{
  "model": "audio captioner",
  "dataset": "notes from a synthesiser with random patches",
  "train_examples": 78125,
  "gain_aug_db": 6,
  "n_mels": 80,
  "hop_length": 160,
  "input": "log_mel",
  "spec_augment": false,
  "win_length": 400,
  "tokenizer": "word",
  "vocab_size": 43,
  "encoder_arch": "tdnn",
  "encoder_norm": "groupnorm",
  "encoder_activation": "prelu",
  "encoder_weight_standardization": false,
  "encoder_depths": [16],
  "encoder_kernel_size": 5,
  "encoder_stem": "single",
  "encoder_widths": [192],
  "fusion": "cross_attention",
  "decoder_width": 128,
  "decoder_layers": 6,
  "decoder_norm": "rmsnorm",
  "decoder_norm_position": "pre",
  "decoder_activation": "swiglu",
  "decoder_mlp_ratio": 4,
  "decoder_head_dim": 64,
  "decoder_fused_qkv": false,
  "decoder_bias": "all",
  "decoder_qk_norm": false,
  "decoder_parallel_block": false,
  "decoder_inner_norm": false,
  "decoder_drop_path": 0.05,
  "decoder_positions": "learned",
  "decoder_cross_attention_every": 1,
  "decoder_tie_embeddings": false,
  "init": "trunc_normal_002",
  "residual_init": "scaled_by_depth",
  "optimizer": "soap",
  "beta2": 0.99,
  "lr": 0.0031,
  "beta1": 0.9,
  "shampoo_beta": 0.99,
  "eps": 1e-08,
  "precondition_frequency": 25,
  "max_precond_dim": 1536,
  "one_sided": false,
  "adamw_lr_other_params": 0.00074,
  "grad_clip": 0.5,
  "steps": 4400,
  "batch_size": 512,
  "epochs": 28.8,
  "lr_schedule": "wsd",
  "decay_fraction": 0.4,
  "final_lr_fraction": 0.1,
  "warmup_steps": 220,
  "weight_decay": 0.1,
  "adamw_weight_decay_other_params": 0.01
}
Rows from block 5 of the audio encoder of a small audio captioner, named by matrix and row number. Each number is 50 + 12 x the weight over its row's rms, rounded and kept within 0 to 99. All counts start at 0.
After each channel's rows are labels from the 100 clips, of 14848, where the channel reaches its highest value: "top examples" is what is common among them. Only what is clearly more common there than usual is listed. The data: notes from a synthesiser with random patches. In brackets: how many of the 100.
# conv: pointwise conv (encoder.blocks.5.conv.weight, 192x192x1), inputs 0-95

conv.105:53 63 49 65 55 34 47 67 44 54 65 53 24 47 47 51 37 79 69 56 69 58 61 70 50 48 46 41 52 55 44 53 57 39 42 32 37 45 85 71 34 40 50 72 72 37 45 66 60 50 51 27 48 55 37 79 48 36 33 47 41 59 53 35 54 50 52 45 57 53 60 43 47 53 38 48 51 76 78 51 53 67 52 62 45 29 79 32 46 61 40 57 48 62 49 58
top examples: notch (80); pluck (67); detuned saws (30)

conv.147:77 54 55 45 36 54 56 53 56 55 64 40 61 52 48 54 36 48 48 63 28 51 43 44 68 60 70 67 33 64 68 31 39 35 45 56 71 58 56 67 59 60 46 32 60 46 53 54 37 47 65 50 38 43 43 59 78 51 49 51 52 60 33 58 42 42 38 51 59 56 50 47 40 53 47 64 41 65 50 28 49 66 45 68 39 35 42 39 62 52 48 53 63 24 34 66
top examples: resonance (48); filter wobble (41)

conv.162:51 39 56 46 64 44 59 40 53 57 36 46 62 53 70 52 49 71 44 40 44 43 35 53 45 52 44 61 56 50 46 57 57 25 53 62 54 63 27 35 38 65 27 61 52 41 58 66 59 60 72 59 48 49 37 59 44 56 47 38 40 25 47 67 68 35 33 78 48 51 45 53 57 40 31 64 26 33 45 47 35 68 38 47 52 68 53 49 59 60 45 39 36 56 44 53
top examples: resonance (35); hard sync (31); oscillator: narrow pulse (28)

conv.23:68 48 57 53 31 47 46 47 44 37 61 48 33 54 58 53 40 57 23 40 60 39 43 48 68 28 43 64 43 71 45 60 40 53 57 52 49 67 42 47 45 63 58 45 52 55 65 60 37 63 54 45 73 80 41 62 40 37 66 48 38 63 56 54 54 33 50 74 54 44 30 42 35 73 62 66 54 37 34 45 53 50 45 34 51 49 48 31 45 37 37 49 64 50 32 44
top examples: high-pass (75); filter closing (62)

conv.191:48 47 36 38 48 51 68 41 69 45 54 51 73 43 63 45 50 56 52 40 39 43 42 49 51 63 74 35 36 41 38 36 61 52 37 62 64 51 34 61 44 47 33 61 62 52 55 32 63 48 41 58 34 46 59 54 45 58 47 55 62 47 40 46 41 53 53 43 35 56 41 68 46 66 35 63 72 20 41 43 48 43 51 28 59 63 45 36 80 48 57 53 44 46 37 49
top examples: resonance (62); low-pass (59); filter opening (54)

conv.28:40 50 37 36 34 53 52 51 45 55 61 43 46 37 58 38 46 44 69 50 26 44 43 38 48 33 50 14 36 56 71 60 71 54 32 63 60 44 39 52 35 46 43 57 42 50 58 45 41 59 43 47 25 29 42 56 51 60 40 54 44 44 38 65 52 56 41 46 37 52 50 40 49 50 40 46 39 54 48 51 49 38 45 42 36 56 55 56 66 39 48 54 39 27 36 46
top examples: pluck (95); echo (88)

conv.82:54 48 56 65 29 34 51 39 25 46 43 55 43 48 58 39 53 49 60 34 41 52 40 50 58 34 36 63 54 53 40 41 37 26 53 55 64 65 53 56 34 25 56 29 42 59 75 50 30 63 51 36 59 46 54 67 50 44 53 70 45 41 48 45 62 41 51 51 30 45 57 54 50 66 59 32 54 38 59 41 43 58 45 43 42 59 50 46 73 38 64 27 40 68 32 51
top examples: high-pass (74); filter closing (50)

conv.175:44 59 49 61 46 17 75 58 61 55 26 41 35 20 53 37 44 48 40 33 59 58 49 46 57 52 36 54 62 44 62 63 31 55 40 37 68 48 44 56 31 45 63 66 45 58 44 59 16 51 59 49 33 56 46 54 45 65 46 28 74 58 51 51 33 45 51 27 79 36 65 66 48 32 18 57 61 64 28 52 44 54 54 49 37 40 56 38 61 47 41 64 59 69 42 51
top examples: pluck (55); resonance (53); filter motion: fixed filter (46); filter: band-pass (40)

conv.52:49 51 51 56 44 71 30 66 52 60 57 38 60 48 35 54 48 66 51 64 47 68 58 39 40 27 62 55 33 60 57 49 66 48 46 57 64 48 38 64 42 47 63 64 72 51 34 53 46 55 53 46 51 57 46 48 51 45 32 44 73 54 57 34 41 41 40 51 39 53 33 51 45 65 30 58 72 60 79 70 57 54 61 54 48 50 50 43 65 55 65 37 55 50 57 49
top examples: low-pass (53); filter motion: filter opening (51); triangle (41)

conv.78:30 46 58 49 65 42 35 56 58 41 34 45 73 57 45 55 40 43 25 42 60 31 38 58 45 56 44 41 63 44 46 46 17 62 50 29 84 68 72 48 42 49 53 71 43 46 62 52 44 36 59 42 53 49 63 50 54 60 47 46 68 47 68 50 46 60 41 44 55 42 49 45 35 46 59 69 50 58 47 63 64 36 34 53 64 56 71 49 56 43 82 57 70 30 44 39
top examples: low-pass (79); resonance (56); filter opening (54)

conv.123:56 36 54 53 46 54 49 44 65 68 53 61 47 35 55 53 66 43 39 56 66 50 56 44 49 52 33 77 35 42 60 40 41 51 25 56 67 61 57 69 40 53 75 51 51 56 46 34 59 41 69 62 69 30 51 46 47 45 63 44 46 57 25 61 50 37 31 42 45 46 45 58 68 33 55 57 26 61 57 46 52 41 42 46 55 41 41 41 46 58 70 40 47 58 42 56
top examples: low-pass (54); bass register (50)

conv.173:57 57 58 56 54 45 52 50 55 50 52 65 59 67 41 55 48 52 48 34 54 38 42 62 50 34 20 74 50 48 40 67 56 53 43 76 49 51 44 28 44 38 44 47 68 65 48 53 56 52 44 58 58 47 45 52 40 38 51 67 69 39 60 48 59 48 25 58 65 36 69 41 58 46 56 24 54 51 34 27 50 52 67 74 35 37 47 30 69 34 52 47 37 42 52 53
top examples: high-pass (60); pluck (59); text has "register" (54)

conv.59:46 55 63 41 40 47 58 54 69 39 57 51 58 44 40 50 49 36 55 66 46 61 47 54 56 48 29 55 60 46 27 46 37 45 66 40 62 43 44 64 41 54 32 78 31 42 39 48 58 47 42 28 63 35 51 43 58 39 58 61 54 59 30 62 53 61 59 43 46 54 74 31 49 28 39 53 56 59 64 44 60 54 50 55 57 38 62 74 53 35 57 40 53 34 39 43
top examples: pluck (62); detuned saws (35)

conv.118:39 52 64 35 28 58 36 28 65 51 48 38 37 31 50 60 37 59 56 39 55 47 43 59 54 68 58 49 73 42 63 57 48 52 46 64 47 48 85 47 52 54 41 45 59 59 55 43 54 40 47 41 56 36 81 49 40 58 44 28 34 59 51 47 43 54 59 69 55 53 68 37 52 60 53 66 39 53 34 72 63 58 67 54 49 81 50 51 48 61 58 50 56 42 43 61
top examples: resonance (75); filter opening (67); low-pass (41)

conv.67:54 61 47 62 60 66 65 60 47 61 42 54 31 63 52 63 57 52 51 53 51 42 52 64 33 44 40 50 56 41 46 42 54 42 54 51 41 61 34 45 41 67 67 62 56 53 49 65 34 60 63 35 48 61 57 32 64 41 43 67 42 56 48 43 55 57 59 44 54 48 56 58 59 32 53 50 63 55 75 34 53 58 63 51 46 41 35 53 64 53 56 58 65 46 47 40
top examples: notch (61); pluck (56); triangle (35)

conv.186:65 36 43 53 36 48 39 57 38 53 39 68 45 54 52 64 56 33 50 53 52 52 40 58 47 31 22 62 52 38 49 49 32 59 32 59 51 67 48 47 48 60 57 47 51 56 81 63 71 48 48 44 66 56 50 48 41 50 56 36 58 43 49 87 44 56 51 56 63 50 48 48 50 46 55 55 74 66 63 49 77 43 64 32 56 59 61 33 48 54 54 38 50 33 59 42
top examples: high-pass (78); filter wobble (52)

conv.0:48 42 43 40 42 68 40 17 57 45 66 60 46 59 72 42 35 45 42 48 71 73 49 40 42 59 26 78 29 58 38 50 73 31 42 35 69 30 54 56 42 50 51 53 48 56 40 41 38 46 67 55 37 59 64 41 39 54 52 58 45 41 60 55 48 49 49 22 49 64 52 43 60 41 44 44 64 66 38 46 25 51 50 47 45 56 50 48 55 67 51 39 51 45 57 78
top examples: low-pass (58); bass register (45)

conv.94:76 42 47 54 47 66 47 48 56 68 38 47 48 56 51 40 43 42 44 42 69 70 34 54 67 68 38 54 58 32 58 35 56 57 42 50 41 49 62 41 57 58 59 65 35 50 27 51 48 55 54 27 52 55 98 40 53 44 37 39 65 49 47 38 57 41 56 57 44 30 51 57 32 43 51 51 31 56 46 41 40 43 43 43 35 71 49 49 42 61 67 32 40 54 37 44
top examples: low-pass (57); filter wobble (52)

conv.16:63 53 54 42 50 67 53 32 48 41 53 61 41 44 40 56 38 65 41 51 50 67 56 67 61 57 35 57 46 80 45 64 46 61 50 46 35 60 64 64 29 46 43 61 63 63 46 57 36 46 35 59 32 57 46 35 38 64 45 61 64 43 51 60 49 51 26 74 38 38 49 77 47 67 57 46 48 58 36 73 61 65 28 50 43 78 61 48 35 33 35 56 34 44 51 49
top examples: high-pass (56); pluck (54); vibrato (51)

conv.100:48 51 35 42 47 56 59 24 51 48 45 61 52 49 47 70 60 41 54 60 63 35 54 37 50 63 48 55 41 49 37 59 42 49 49 38 56 49 34 57 54 44 64 33 60 61 52 23 31 45 29 48 69 18 48 36 51 66 52 31 38 42 39 47 54 41 64 57 49 46 64 46 49 72 52 79 62 34 58 61 50 26 62 60 43 34 62 46 35 48 51 44 35 41 57 57
top examples: pluck (55); band-pass (44)

conv.85:65 52 54 34 43 55 61 40 37 49 49 29 43 40 28 41 41 49 73 52 55 46 52 56 41 36 52 59 59 75 61 48 59 80 49 42 69 60 19 38 71 44 34 48 57 43 41 59 53 46 48 63 63 53 70 45 54 40 55 75 60 55 39 57 37 59 57 69 50 45 76 27 60 38 43 46 33 65 69 57 57 40 51 48 43 61 59 54 58 54 60 54 47 31 45 59
top examples: high-pass (73); pluck (61); filter motion: filter closing (46)

conv.76:37 57 43 37 40 44 36 43 54 56 47 43 59 41 56 53 67 46 44 34 58 48 52 57 46 66 89 57 60 54 55 24 33 62 36 39 43 46 55 33 63 56 32 65 63 58 42 56 43 46 43 65 55 35 78 77 58 34 57 48 63 51 72 58 52 64 48 74 33 53 54 44 33 32 33 43 55 45 44 58 75 43 55 41 72 43 44 29 36 32 55 35 51 42 53 56
top examples: low-pass (61); filter wobble (54)

conv.136:60 50 42 65 47 50 50 19 35 47 51 25 49 42 30 52 54 37 47 31 62 57 43 64 61 41 61 66 40 58 63 48 32 59 61 52 62 44 49 79 35 51 44 50 48 59 48 45 57 63 69 43 74 43 57 51 36 47 48 66 61 41 48 59 51 41 63 41 23 42 56 53 67 64 69 46 51 57 33 38 42 34 51 34 49 19 50 47 54 32 60 52 60 42 62 69
top examples: high-pass (74); filter motion: filter closing (41)

conv.20:37 37 49 71 41 36 48 44 43 64 68 61 53 46 77 57 61 37 44 64 54 68 55 49 57 62 41 57 45 46 43 55 61 34 57 53 41 41 51 26 43 47 23 53 32 28 37 61 55 51 68 72 50 45 47 50 46 49 44 53 42 47 60 65 65 46 52 65 45 34 57 53 55 47 37 48 42 44 49 39 55 35 55 32 51 50 52 15 35 69 52 53 54 74 40 54
top examples: pluck (73); drive (61); no filter (40)

conv.31:36 29 71 40 57 28 46 43 55 54 50 57 67 57 57 51 38 44 31 31 63 31 45 46 47 34 41 51 57 42 70 79 49 47 52 47 57 36 45 42 45 47 52 58 47 52 59 52 45 42 33 58 70 57 70 45 50 69 54 24 57 70 52 49 61 46 44 50 15 55 59 39 61 50 35 52 30 46 54 45 53 58 46 54 53 70 69 44 58 68 74 56 70 58 46 50
top examples: low-pass (80); filter opening (76)

conv.177:40 48 57 23 57 29 44 45 59 46 49 47 61 39 63 35 45 61 50 54 60 56 44 44 48 63 30 48 40 53 41 58 54 57 67 69 47 51 45 54 38 37 44 41 70 52 48 36 56 32 42 44 61 52 56 61 60 61 58 46 52 32 32 55 40 60 59 66 34 63 46 71 49 69 62 43 34 33 12 43 58 49 41 71 33 37 55 48 55 68 69 44 36 49 56 43
top examples: pluck (61); drive (59); narrow pulse (35)